Rows from block 3 of a small image diffusion model, named by matrix and row number. Rows with one number within an expert belong to one neuron, the router's apart. Each number is 500 + 25 x the weight over its row's rms, rounded and kept within 0 to 999. All counts start at 0. Numbers have three digits each.
After each expert's rows are labels from the 100 images, of 14848 (inputs lightly noised), where the router gives the expert most weight on average: "strongest on" is what is common among them. Only what is clearly more common there than usual is listed. The data: rendered scenes of toy objects such as cars, trees, mugs and chairs.
# router: slot weights (model.blocks.3.mlp.router.weight, 32x320, trained with AdamW), inputs 192-255
# up: expert up (model.blocks.3.mlp.up, 16x80x320), inputs 192-255
# down: expert down (model.blocks.3.mlp.down, 16x320x80, transposed), outputs 192-255

# expert 4
router.8:501489495489482487501508470449502508497559510486516503502461478492494473530522528524474461495480476528514487495461515483518486484466466495509553479476509490550532493472482505504500462529501464
router.9:466484489494502480504543500502517503465484543543516489504484557501524486486502522476498527468506497478494544474495457506482484494495499533484443517554503494545503502498488505436589508462473487
up.0:488450486488504497482517527499488517494489480449468482497495521483503493480502504485528500514468530563476460475476459488451516532534548485497487510522442524474492508513513470547492496542479506
down.0:490476455497514495484495523486499484495503499489494491512487517487509523490539476514530480500520488450494500477524511514492547493482528465483521478504508497520522494527525463558509495484488475
up.1:471494489548512493481502543522463511453541528526503514519529483519495495549476507504523502493489491447484535525518489493548440519516465532555484489538518465505512491502493504520455496517526490
down.1:491526494521499505558529496485487509465511453476496488489494525534487505508496496499477482489532474460491538494483486472495467532472539461496558515525506505523529525467480469479511502505540478
up.2:503487502498492526525506517514494518482472456539488500516527518498516492519499438513473471535500470521479504499617467486480570532471500512535467513436522483495495483511494530503492476530474524
down.2:488492508475500522493507492550494495468503506512508509499518500499516501472514497490503562523514494467512538527509484521531495504477505481490529498491511477511487490535496530538473498434486528
up.3:471491521530501528493491510491530454500498484530543515490531535517503504493497497465471489493495509440495477532500510484534454536483502497498515496518469530463444463483507472515464464536523513
down.3:521493516534512524492530491480484496520495513501475495481479499527527504528478497506533447508468522452511493525472438489521421543504483513501479530472491536495517499531499491535440495476540486
up.4:545478514534494472469486528484478521496527501489496482512527507479486469481496521509504501496479562557474459493474483472465515487516512473514513468492485508500505512525476465536478508539509507
down.4:514503517532494480528525510465521507496493516475497489489499512475491494491488513495482495516478494473507538502437514466497422510498523436532519491459488444509490503493472500542505488489520479
up.5:540494511499488483503472512478508503498501483500504504518496468520541513479438503501489512490489491456469485488536565505524500513482460454546452512490509504483496510489506523499469513508495465
down.5:490517493536483530505511521469491496509541531451482509483477496503482507511486463520529520498554515477480542505542477496491479487489520551551457509567472460507492504443491475488468479439465529
strongest on: count: one

# expert 0
router.0:517498501465520488448465502513511499483545492493469510521540498497514490516509498492473487529503492558477476519490457493453556473484482500541505506544475520497492497483490533506454495499492494
router.1:494485472497528468408538483496547504487484512491512511494529482491481509504484478463486490526466455493502501512459497500493529501493469457504565529511499497528457502471555524475486484540487497
up.0:487540473483479497490473542458526528453512533492476483512465460498526529510510523562488511495451493497472505515505497501497490475513516533522480469524491521498537524488450543545488549535459477
down.0:474477500461467502499522490525536503470494495464511452481522466523462519524551478457521476493549477513537478551510528516455484477524499463556486542547469475485500512500444498497493499522537476
up.1:534505487469496501498466537523493515477478524542516530510480515463499476563491482500503540469549510491485523514518464437530494491525521497530487470499501493471514542527471488506455526509512475
down.1:499487513439486513500454526483530516478505493482511506515518514476508493540520459479516501555531464518478492493495483460505518508515461501567499534499518509483468449508469488492498437499527466
up.2:512525509456480512499474536523471486532498521507459469459430535500528516452534500504504539562506516494482496483525461478446521513517458502491481480503465515490527494530470491489475501519472522
down.2:506456531503540527466448518529513494536530492524502521491475506476522480485443498486494519479491495481489518541551485518488459531522475472499530493498502437571494506506507544473509493496498475
up.3:495475491467520512559515536513459505519508461506469492464523495528494513498483521520491486484508501497487532509470511515517527501514491541547475501510490505482519523537464505492488483485440474
down.3:468498519514505454505501481522483521505506514529500495499466485572499500512447479494518492512495479461483509520500507472494465505452494462488515529505553529451504453515496502504501472496546505
up.4:480515497486489492468500523512491502496502497542532533521523538509449499506494467473505501463508544498525496465533464499550479505565491495504481489489511544495498526490487499494477539536483488
down.4:463467518487544476488475563504515507510513518473474488483452533520457462508488455515540524547475482491538503452486486529573498482472472492520482509502485506545478489567530522499513506485521469
up.5:484470540496432485516523475492543471457488456483477502523466546497527519507496536473487494505549524483502507505517504496463482491484510511522495484505503515484492512486532432502501462513525490
down.5:476514551450553511469541479512498479485518522486530495497508562465536499543441514531517499520542510485477511472521471508495486497509519497541496483504454520514490503475496554496513530507498463
strongest on: count: three

# expert 7
router.14:517484499501521493498511453506503486514485494516510494498515510497542499485472507540498544504475529454488464488450499514504481490495531502483522516483458515475541498515524483469539529452446524
router.15:497448514518473492501475519536485512501521461443481511507482511476533507509478510477513487526487508498513476505513509497504500517466509519473485509491522523513485489514516494507509478481492519
up.0:517479523484505530479509525492537527490488498490497471500541469523505490482503487494549571484491477535488480501475463512480483495466487493524529514485519506522516510510511501496505506538485558
down.0:505493497494530464513500500479463513506463467458511500487548499507520481509507531511489480515425489480513521488459476502505460502508496485504508513470530517538516446538472488558537479449537490
up.1:495546546495517529491460482496511500552513455506504489488524528549527536492520506487503492533505498465487494520526515547492510475479497501537466493483498486477479481506499516485519452511501508
down.1:504459508553474479479487488468508481496506488456517511503512473509511509500518507499531526508500448481507548494544530500507482511498477480496482526503521473460504513506463540509505484485459487
up.2:529485508525526543507457526519524508521484485533516497490503511551530523495485499491459531469507503451467533532492502516520451508539488478567495496496480479516508512458493501511538545496504493
down.2:509499490487495504522509537470472491502529544459468514487522547494483523455516526491483486482520508496503551469475454469500525496456515445533558479482487497496509511541481502488525495500518501
up.3:513514484497470484519511490488530459536477495512500524509515506500527513487505400490494460466560512479512488514512493515501512546479497496519513536478477467454523500504473526515466523497485478
down.3:514497432466536470462498498513490450513531511501485464508496499469518510469529474549515510519531476497507477518524523520512481496501500509499490476498526473466458520476484521476507477524471485
up.4:518538495494502495487447498471484513518476515504476480498501489517524506527465504505508493479501509475507520492543482493499555529539519559511525484505493485512463477513494498464510519474520460
down.4:510497534497469480453481497469531513513494517476497532505490511499485473515539511524505502493478514536495429504499465537482541516497442484521496495458451509489502503531494524448449537514527502
up.5:492527518480492525514505492505510507508491521499501541495461491503516523490473502516506508509477438536551486493459500491463562506496520450473511496521450550497473460472501478497509510513493477
down.5:540487546507525545496481473464503501521534517439465514474476516517532528489476517494503509517506493521505514509550496484464482543540500485497451472468489468510521516510493521495493484508517499
strongest on: its colour: green

# expert 3
router.6:512489505491504486477514507495484508501527524522518475434525490504528522482492503499510481463494501479519540563526494488517515534514485461500548517505475457493513500518500497500550536473470498
router.7:516490498519481522550514486524513489497492517516518523511493522488514496489476554505482559496516485497515491500472505507505516460515465586511520461482535457490526499550497481444540476486477500
up.0:526513518502484516496525469483514497519512501513525522503482522549519504481468552513499523517474509513510506518532542518522513489489464533492476472481476536484490478499513501466547489485538483
down.0:525518508523482526518504489511484488508511495506495476514465489526474524516508517503504461509552513507504462507452488477497434506534531462519600508492520511508508535504507494545486486562497474
up.1:480509497526471504494565496555529467482488531500472501491487524501513509506494479497485484440522517524526484525467478470486492457493535518472465483519468493513476494487531498511508537506463506
down.1:462532496515515502550517504543482430493519474543479502516525517490494464452490477493488484509488473513549536503527493466478548497436534475462537527515534501487503496461544491503471503461456521
up.2:503470549474493517517477504480518501480510490468485516552524455471454556527514507492519495502479515516470481505488572536503519468471489534529532490488518464481536472478512441506517477492478507
down.2:524528521467538495488487484456499511492484489481509502492523494520476482498541506501503447482476453496526508502497521531512528475536534491487472511517501462532501511577518490524487519485526486
up.3:506490487472518470498530475487488527531522543487511466475472529514523502509468546511488459484480531532527495499461459510463496506530524519516530491508493483516506489464488492504571491522506501
down.3:486512488472495487461516508459479490505540481503486490459574488511498482486508497486541502463500437453483502490497483496481481478522513550496515527498467456497497498506508458420491499446468479
up.4:535504527477507535517577509525479566465484507493554506482504467463530505484542486515518486550486531497518504484500500514495484499518532474519469481502464504491514509462496550515503503497523522
down.4:522494527475511520502511502513520555490509522512423525540507472474560513468519521487511479482486463496545496481524487510503473523489479489474519504480501546479508455527493451463532489500515519
up.5:520508515519522502492478509495527481484499511478486465506491473506536501530571462477462556504514553504480461492469501508486462524486526438511563474489493510496505502474516481517457482546478487
down.5:496482493519511513512484524501522520511482496503494520507516483495538491482486470487472483499460493524488504500437478494513521501511482519478486510485531521509520531490515505472531461491501481
strongest on: purple object; its colour: purple

# expert 6
router.12:458519474524466510518479527514501507475512497532497515454504498500466495481518488501497483469498490447501527493499525474521504518467518431473517530535506488530489469499512519506419518534507452
router.13:468493473491505478493482536515541499436507477484488485506521482501426522487526474447517487503480512540512509487497510475519533490483489436514510510536516485514487519487486518585459514533478530
up.0:445489510442471563502541501519512488501471489449505462494553483497457517492465479535512500480510483528494458517557513497521514489521496527454449528490513477483500532531490506511517508472495499
down.0:460511532452512546474512480484496488531510491542519541514486500521440467488494476488453488521491503531484435491462517472474511508459507468489549507496485473456522496467460472516535503530528479
up.1:480493530526474501442504488503526489512512470499490518517526523492528505464518506523501534503492524466497505499457541508492513477506498526515528515517487525523522515451522498496523504487513489
down.1:503509485488526474521486471465484489508478534534492481479481497511533495478518483502488466479454460432513456526498515486514467498444496525459480526502499515496496465469505511524564496476504498
up.2:478510548496509510522481494519530523449502544518496510527511503450501493515502531541479484496500465477536497430504513545534511496517513511529485511497426493507514497533456492510481473488515514
down.2:485543545480458510519463479495443523455514492507482471471496495446520511484497556484533512480505513492535504427510515560549507501490484480524497475505553527508500491496448483506496544504528544
up.3:476506509531498501567468503525487532511503491531479523503477513510492523535487508484513527498503504494465502484508532547526512488494489486480454470484524469484490464464522501517466488533523525
down.3:467494495499506518447489496567512506494521505453518484469542499510495508495487476499486483485501495500500468440529507541519512498464431527499470483509516514522507511499509505509453520508509528
up.4:498521520497527527502496488529507467462425477488501557507538550490479472457485498487478470488531532528507515528517482499500512500526524486490487494475475528474487490540497488498517519487558512
down.4:491506518479483522514488493486477472495562512531481455496494535478462510457502481530531510517497481508500529516480471500487522545493472564481551513549490507460539510467486502489538519470507491
up.5:517467485492514467480529452417480480505478496515498514491432509528533481494466541528507497520499509532546488523506473499473524499496466498499548485493464558531509516504508493496512481490446521
down.5:487486510504491481482482511488532503523510479431511507530498525532525481491504525514492555502493516461482557510525460499500444519546513449513457491449488458514511536516492499542489523532524508
strongest on: count: one

# expert 15
router.30:476511484502466461492495534508505512523480506517485501456511533505494496477546526520519455479508478505487527475510491494479503490485535407437448483536505537488542468505519484523495499507518480
router.31:480511519480492545509494477444471500524513490517524478486515497514478482494463506498551500489538503464504519526487538501508519528510514530517525518461472513473487486494484487445551496489491524
up.0:467503484523491521493500508479509516448531462514499509481486489480477536519518484498486467503489515528558485554521487541546475449489466531512482435462528512492564501546439515524495493491457524
down.0:457517506507476500496504495441522536508474469517543483479490529513468481526527508479484452496486503504479481526457464511509517495505496520457517494505482501519470484490475480516543504563513426
up.1:526474511522479516533534502541494487445488482488483512508509513472443509510475525478472569491493543525504502519508504510487515437506482516488535442483518530498510515512499484507504473512497493
down.1:505527547484486508467514516469501511501477498488518503496522496504484491506473521504508519502491522493479454491509502521492423522521478466551544482476504485491502522499490517475476533565530501
up.2:512490487505445504490457482504508463531479538465512499504499496504538477469481512505524525513527538529478522495501513487515487487497480493449489500466521534470498502502503489521473490492501480
down.2:496508465506526501504511482489485482531476474478463511493518495507509520495498474499459504512481454511500488499477483484506450526466497539460519498547484522491515506508495498435422501472493517
up.3:467462521470501507513499453526481497489489495496484515505552517500524543487415488518524503552484527494528464486510523515503544515450498505525524487458446512446478479533482442484496479500482493
down.3:475495549503516489502466484456510517519489509543506495467562487508469490494454474483471552479505500516511473526509577503505530499499490476517480462510502529474459503515505544475473518511485533
up.4:467515494531513473506487558488482520507487503479509520486494521483518504503487525487475508505484480533484489492462498480528486501517502520477507528541540497535512488542550512484476498487521472
down.4:498482479487522518502472482460516507506485491504482492508514476501485501496478506461452486536466477509540538492491473487488446539546489531471481489532466506531517514502482487515431529500507486
up.5:521460502526510484459512518503553530524522543495490485505501500474522527504536506495466456506487496517501487515544460499489443470504505512495506502496488542506553494487496533516459498499520512
down.5:509506520504497483485503499551546501474480549459478506506491520471521526519486487492469567520514496519481489509503496508468525500520497495509488473516481478498484518498511524507521550547444528
strongest on: count: three; light from behind the scene

# expert 1
router.2:539497527516502476517476496500493532501495536514495492527517513482543477498531552550503508511484494505475509500521474477476510418499541466505515517513486490491501498500493524496503474478498419
router.3:542553481491488490516508534486506484543510475522508535490488499510532536494531499441464506465487536509453517503533487515530521503497521465526519505524511500466535520476546559492507526464487526
up.0:502489509470495488529508490507526503513521471464502459512515524503516503510517547518523481532488516493493491523537526517485464520479474492498509498522484523525470478521508471505479475524520509
down.0:502465491526510546488467519512509459492515519491509490503538523455558505452472482533530533488515528527496523497523515502489483510499503523497480452500506518500514515507521490507537501485484481
up.1:454483524487501475490524497548466519510513470486502514494492537528528523459489517542516495500445513486488469509519469479523494506450490503491501493484450497498459486524490516523470514507486495
down.1:465531498473474463487548467515534494502468523491490510467515505537531500470521521512509480485462458482459496530486496473559510487522502488506515486498536494509556476474483527526495499483508511
up.2:497548481488530520500481458527488510455494505493457472531504520508501470455508504496524518478479491506483490468508510501485484528470479509547481489528485486521465458523433469509498462533485491
down.2:496458497472461543492465472525499510465529496495537558454484522528526557459516485493495516511467506499482477463478494472484502494522509492527510521484497499530528562480483528511485544481475506
up.3:505485497551530536483427492505510511511526532439460543470520502478464516553498494467483466545493497486539522517506515513487502532557504521453494527474528512473486446500544482508482548494505519
down.3:534492495557473507521460503486492523510487465518546463556480500502492488546527519536510498471505508480516505512526523512482495520436487502464517488488442462461502581508563487507477461514517487
up.4:503524493490535507493512501560496531517481528486474469463487486539482486479516504507518500523500442524548531552518505469501501513457463515497514478497483523510499493546511498511477509503528510
down.4:496539525494515485512477468441449491499525499481510525492505462535522490503472490480479502477516462502539458521470529518521467468503514533519529470485452472484511521519505516459503511442487518
up.5:513499454527504530486532532480485511480512465510471501493488459476487544518498529476489458540465510479488490519483532525517486521483501525528474498524485503500513462500541472507494479506524550
down.5:489562488511535502505482488495477494469517544520527476525487555438471462504515524509539542528537467501489497502497478507494521518470496482515500487445521497535537524508534471524503489498481466
strongest on: count: three; ladder

# expert 11
router.22:495503502503513477541482536482473506498460449488500490523527466502474490495553499515510521516470486528467522484523499499481544487487506489545529522530536542470470489491511495520462458467503481
router.23:575505453507538497505474519434543560465498486497470492491494502470517512512497518485498500499492480536480515476511529533484523506497484519493497503507554501511510487475486510534495438453491525
up.0:481461528515490497466466487525460517444511475497513509539517531439495543458511476535512515531520485516551483488489503478552488462496545495420491501521495504513499482523422503503510511520509524
down.0:485522534521494513497461501503548491458521532512471521442468548437486451455520468478505500482513513511549503471506493491537510450522462499437500484480512507521508493497415476512502514498510524
up.1:481510522536505503436500505451505505519481499506540537486492517483539548511500518504490519536467509531532494463482488508480461505488545504509487471481485474542512518465500506521532536536474490
down.1:511507479524493500523467504520513490516492506439501530513427524497524538502469495499470481484512521492490518506584474461492484494522501525525471516533520515522501506471467511473481524485493499
up.2:470519535473510532503457486497522467501557493422462504502507520446533538467482495482506508535510524469490472547530490492460516497478484475500495541502457489486485484503542517491502505523482497
down.2:485486494490487525462514505506519485467467530489519502505548519479497485464445519499447532497487503502482496534491482527450508494524489496510524500493509496534513521496517538459521527504536463
up.3:541459489485453513453519470464489495473513528511516480483473500497518531506490518474493498458499488538523522458513426509490550507467517488499484527502509470537501506449503511493544523516470505
down.3:481487482507483517489514534522521507498461482530534488500504486519530508535541474475506511501517491483488529503465468473514497515494476529510472527483498480517486507478469511459479491475459464
up.4:522474506486510459507536476491487527505505554541526495446470527546553506472509543508495541550470516510512522451521480520496499497520526501486483502489458525516485495484501514519466439518491523
down.4:517518488506491466483502501531541506516504527504536510525421476507480519462499536477504486497520431480499512497513487513501524488564513540487470497513516486523470500494489480480519496516503486
up.5:526493557554497457479481480516536516489541475485460576564476500493511471535480541489507501506509479517457493544491526483517495494500511494476493479510509481489510523528456470499518499525493505
down.5:526495537555489457510513512487460452495477515514544463476500483484511539541496539489505510549514530516451521509517512481535508498495508505496513490471483524489479460466492503498519493495495510
strongest on: count: three; yellow object; orange object; its colour: yellow

# expert 9
router.18:504496505512482529506552476518530500498485484556523538524493532534520496509508535510513453484524513456516531513535480508513485515521497471485474478514497499477509500515506509444530506520518501
router.19:499478453498469506470524510500516504486516496519509521497518505526444488487538539488530497490503492489504472512481479491496493481483476504466471494550530506517467487506509530545504499536526480
up.0:489491489559525487502536503513510492486551520496510531540503516440540516504506458502506485486487517520517502466514472499490487510491567469481545509496513505491503516476522502520472482468513504
down.0:542486526516492477478526496513494458504507475483499478510506523469610482469544449520504465473509478482480514493477479472510522529482490495509496477501507523498502507515531497480482509517498496
up.1:520510498517491499499468532482508496519510514504497481517540503506504505479526494514528475515481529496514517503483565486549468514503541528513515542483532429563534528495478491492507511504520469
down.1:503491520492527495499478501505495485508490495490480510504481465505487513463534506491489497470470446488534508512529524464487488487527474469491501494516508450557500518547477507555491475481534454
up.2:497546469508530455485474519477519514520463505531492497509528514487528472527466482452462472485497548525465491486459537497530524464500464539540556515512505454501505496488498556497529483473513523
down.2:536489505503509488532491466429504494511513532462503492483489516538540489484485503520517537524480504578492490516577498493475502497468443505512487514477530459505489494501509523516478510480498512
up.3:494515513481508498531451510520498522510516485521464464470524487492504535507546498477488538506487449517488495489477486507486586512496543479528470529470491512488494467519506494518479487500463497
down.3:503537517513512486531485515482472500497498470487506496469482483515511492488475490507516528488494484415504500502573564494526453469498528537517521515491491545513491496484505486416448476478528492
up.4:496545484538488469535497514468435511517512499496523505469526478518511497523486501467501538475506498502501536472488551519499542502504507536508551515498504504537456510496522491482534510500506496
down.4:498511491465485507493509499560511515513491503531480523516504483465434487519486525494470495521508501512494522500453517522469468504532481477513445491507479532512501518512491492485493518486546495
up.5:488540496558529495520490505465473510499457547474518529533566530470519487481495449471492464492517514513485489482473492501504530496480500530463489503527460503496521511497489456504501547458517511
down.5:480483487492466494512473508467531515543535502460473482470473525487540518488513479512486509508522484497473502502510468513502506481496555539507504522505509445480492488486496542475549499452524520
strongest on: count: one

# expert 12
router.24:534486498488488446459481508508500504503480463473453508517535533515462520515506547503532490504503514580499499485497472511462520452488489440465474453528510520510528531509500475583549494552497508
router.25:486506496510471500526492482502509500502511513488503502498528534461519508501514510485472507519503496514489520472517467508486523482488509536502468487482490498521535483509510473459535511518473466
up.0:517494514524507458484445499500460507498487510447510512491486500501522494498536526468497485533501502540476522440510518472460581508521524482499505502508496550519481476520519518511488450492541491
down.0:497541497496487444498491484440504514491481465593506489504508479494485488544515525508491497496458513552500461475505543494491509490468499493501460531501491541484470472487494500455490514468528496
up.1:476498492481502476444475501480518480498479482485496491507481514545495501471523520484501469514482534525490484470531450489484511484519518473460520474506515553498452493494504564538491476509573505
down.1:489496478479487492446533503477517500517512514539484491552494506514487504503433529505505461504506499525493468552465505503513460499503527541501504532509511568498486502445495523478502482493527507
up.2:498502489460511508568488527442493488501498473513498491525461486516483543515485506473503532494504519459474572509540491522499530496523448529502468432487507507472456507545504508480507480500492473
down.2:494508497516477480477509489488483472489501502466480495526490528486474495506491496514503507521498501425495510500439488519503555503463555466479516558520464492507483497484487481524498489481486503
up.3:519473505487515505523503436509517525491527513483479470491512473477523516538468482523513538498505520504484506519495530522541499485466466466523498512505528496487491511512455501510484513494465502
down.3:497482510481496478462524439469502504519483457489521540548518505500523491516500498469484488505481507468492485508510515497481469485517525492492516521498500492476504533485500515537509482498526490
up.4:522537502509485483470517509487476497495529468486514529475447498491528492524483512560526504531508485489547520521474519488487516509489499499520492499501455538543494496501527448485509501501466546
down.4:500497487481507506511533509493504480534498497530492493518537497468489500512457496461470507501520502448502474490507501509482496516500504504501539527539486530496506487478500513495460500511516486
up.5:522495505520465524526498478506475508542507478493517529496500502488503505527531484489493495484515476495461480499495485519519492514563479505501540452477530523467488498544481536488528502528490507
down.5:524517507485488529484532492528528500527516500507499491514473515505470490513513525492494445489521528518515485469473502491462525501522494480526479528528488481447506524471505473519533525467541487
strongest on: count: one

# expert 2
router.4:511534465492486486494491462482500475526495502537504531550486485519515487507506463523531499515492481483505515473494496487516511562470497483514515500522529549543491467489463469528501490438494475
router.5:498463522525485518525506530468504512509525511524505475470480504483503508501502458493543477499477530484449527490503489479518517516512510498451478494507503484564464510510505508531474514441457467
up.0:499450476532498511500519502503535491517522508506519535467509487464494532491474498491496514582494485483467517510500522464495496522497499503512493513472509488483546496498499491528493545513505498
down.0:474540491530480535468559488516475458505468493489506488538491474478482513485499496500521513435505545479481510523504535477521505533495487491536492495520469499514476513494519525486508494487499505
up.1:505414541517524469507475543488466556485521534508545469500496516489483476480490515480506522499504513481469509517513486493487491481531525503460515500475480490496508538493521498487478490520485479
down.1:508537545514478517525487528509514535466504491483463534463486514478513510448480481505498511497519478495468483535499547466460516470513503498496498483508541512448467456495546485503480497486510543
up.2:528489530479544467509527500477510511521501503481489485475492460525535487493493552503500508485464504520499500507478503532483511464540474493495509490517496489516527484527507482501516488483459473
down.2:506481499512553473537523486479489546515495510493491502489479466458527511492514480505547480532491491505474448500467502530485520472477488459510498482515461530472480510511512469467473487489495469
up.3:573532474492456499495506533485489544555513486509482506476501511482496472492494476548487507453493515545518492500518462474515487506506514503489508501526471511469545548462453499517490551501509534
down.3:553474506513547457504505498461520545538479493496550512507514539480495513487488456427516498545506501496501481478497485501490493519486509508490514494482510486459472457531447502503474486517491532
up.4:521538452516521491506527529494504460524478496528483483476495412514460498476460543517456516530489482481535496520492504489544465503503480502538466499477507497504474492490517502469498486535506485
down.4:497477480543495507552498513543489473526484497524491491532483491474485514492509495524568521465538507492491473499487494498566528549478496487535538541490493496511554545470481488494504497518522495
up.5:480541480530534526483536519530458440497488533505513502504509478459511461515485478493490519516539530502491502530481534464572515526470504523545489521485496526512492528506477473495497489474529520
down.5:480470480497501507523504455530508471507489475506504535507501483518509471534497459489483499510472508529523517464519515500514522527472506505513510480515480583483486469493476468497501501542509517
strongest on: count: three; ladder

# expert 8
router.16:513511518472466506505493480524514504512494480541479487484465530517518485479565548487502481525513507522503480485505480511453500511507515470474496452478490515471494486492503488476496453538508513
router.17:502472519499487521525511494508475505492512511509464525491462543492525513511453519530482545478518513550503483480478516516484495524516493541532578484495503478497494507527515519443536466515444473
up.0:516513492491524491479525492450516526491523499507482453437502507507484513480536498501510501503480520529529500453478481506491447484522520550480537450484498537480497529512520507512490503517467503
down.0:491483497509494489445528497488499480505502472505506512460491513492520495517516503534510507495497499532502495487593460497492488474473505423511505519475514460497511510504531483515502503583540536
up.1:493516478456498473488525450536509547488534509493477466470503524509485484474530510517503441495464481510493461468515485470473498521533535496528529483485488559498463507497464563516498516509446490
down.1:504520552484499505500460519438463473501510500457494491493521552509500458469508542522523543472502521510488477487554478555501512489502492504517496491482440556448528482549520489480502524513471524
up.2:540494467499475500549511497526509482518475501480532486480531486500461482500532514483492561510513485488495528461468514477479489530539522479480505480513480551481468542517494525498509507493476492
down.2:524504499537527519466488500484493504509512502435471536523488510515495480481500502499488549528470489493480541468504489481475524472482477519492480498510489494488485494507489465535467466464475518
up.3:461507509538513511526489544485495498496511509518515502527514489496497513532458474471492491472493485447470557509497507502537519477482498472521454510510466534502497475513500494521449505491509462
down.3:480491477468465493536519481539517517500507502532512509527519500479504482488484521474483468520481487574505496483458462513483538523483487482495368500509509467473504492495484472580543507496503496
up.4:483527468451533517499489496481513484500504528490470473498478482535486468486485486527471466505521472486487488500509534510504546517497459527535504552503468465515475475481517555480531496485481504
down.4:472517530493527481478498515485493523494475509551505523501531498504547486479530492488539469463467494473510483535442482475511476507496509522484432515507484504493520498475526505489522531467472501
up.5:481518476448481494509486496495543496486489477500446509516489534506489470467523521493561477501527508464533486446514499511484504478500526480500480454504497542506469533492511524518506498506439490
down.5:507474499484481508511488540495505520498501479473521476535535495485531487494539516514507488482495512472511505500501511504505485515507493482504538457427507536543512530535516527549537501572454479
strongest on: count: one

# expert 14
router.28:486489449496563460511501482501489501522471502489486558507540509510529475481495550511500480490480497466539478547494520500478494511458454489463495511509499531537523472485534536543468561441509512
router.29:530532498523479510498534489459493511476519485501534460452487488506541512522478484519510483422511482522528530484543512506505510506469504490482508535515538483517515522522504534546452446422500484
up.0:475461481524462514524499497524468535490536518519519540569490492538535472525497463515468493508460518484500521506484489506524501443469511487505511526476497509486466538515559482482494466526499455
down.0:534514491531514520488482517507531502477493469487489445468487469527493540505511474526493514498480480516533522515496459538494491445540506476492495456490473510483551447500562501503491502491514467
up.1:474487479497546557534463425492485460500502473529503469485476510515485497454500478550540536514510509481461444475490499475516481488520554512487485502500469463486473454542496512450495448549500474
down.1:490472511487456531486505474468533504504490549501497516550503515473547491503508494467489478515492507529466497465538496496533509528545435485496511510471543458499486521491531483500555569461524439
up.2:481551559516494464514491526534497488506524480469487513466495537480528541525543507482495498520525538493520519452527519483483472497489502491516485503511455508539484494470518493477548486525491534
down.2:470498512487509541483531499479484520474504509447486505455523518476485498462474506513486475513494533537528453494527499485491488499472526506480522453480478489510471513528509479488461481487482507
up.3:497534523511491489527510500524456493460493503487474498511539470475492462535501510515473487483523476565507502505545456513527487462516527524527525463526504493492537513507514475461479513511507495
down.3:529440507511492418487535471512537512489501496506522487520495472529490540545546505479501479504508494538502495496469473518518488487486508463531476471482438503503454504481498539476447446514523527
up.4:472500532500479502525506465508517501546467482517456563486494544469469490531498503525492513497502551490508519494512463500541503520496529504593504503510488489506529518485531521493494492533474539
down.4:481501543488500494495502463496489530538523496498568442508522535495492508549474497457515510492508435492535516518492487476548491536482488489584517519492525504490490501534550480514518500478482526
up.5:500507525525525501507496502499481463480532481478539489500509517525497513527453523483453480468516516506456521485532483501521490533528517499512508522525499517528517519507467541497500519498457468
down.5:491501544510493502497470482487532467465464510488464522521500534519514502550467518491559504526534484505471523446478495504529505495511487498510498470475489507525479495496472421499481515520508486
strongest on: count: three; red object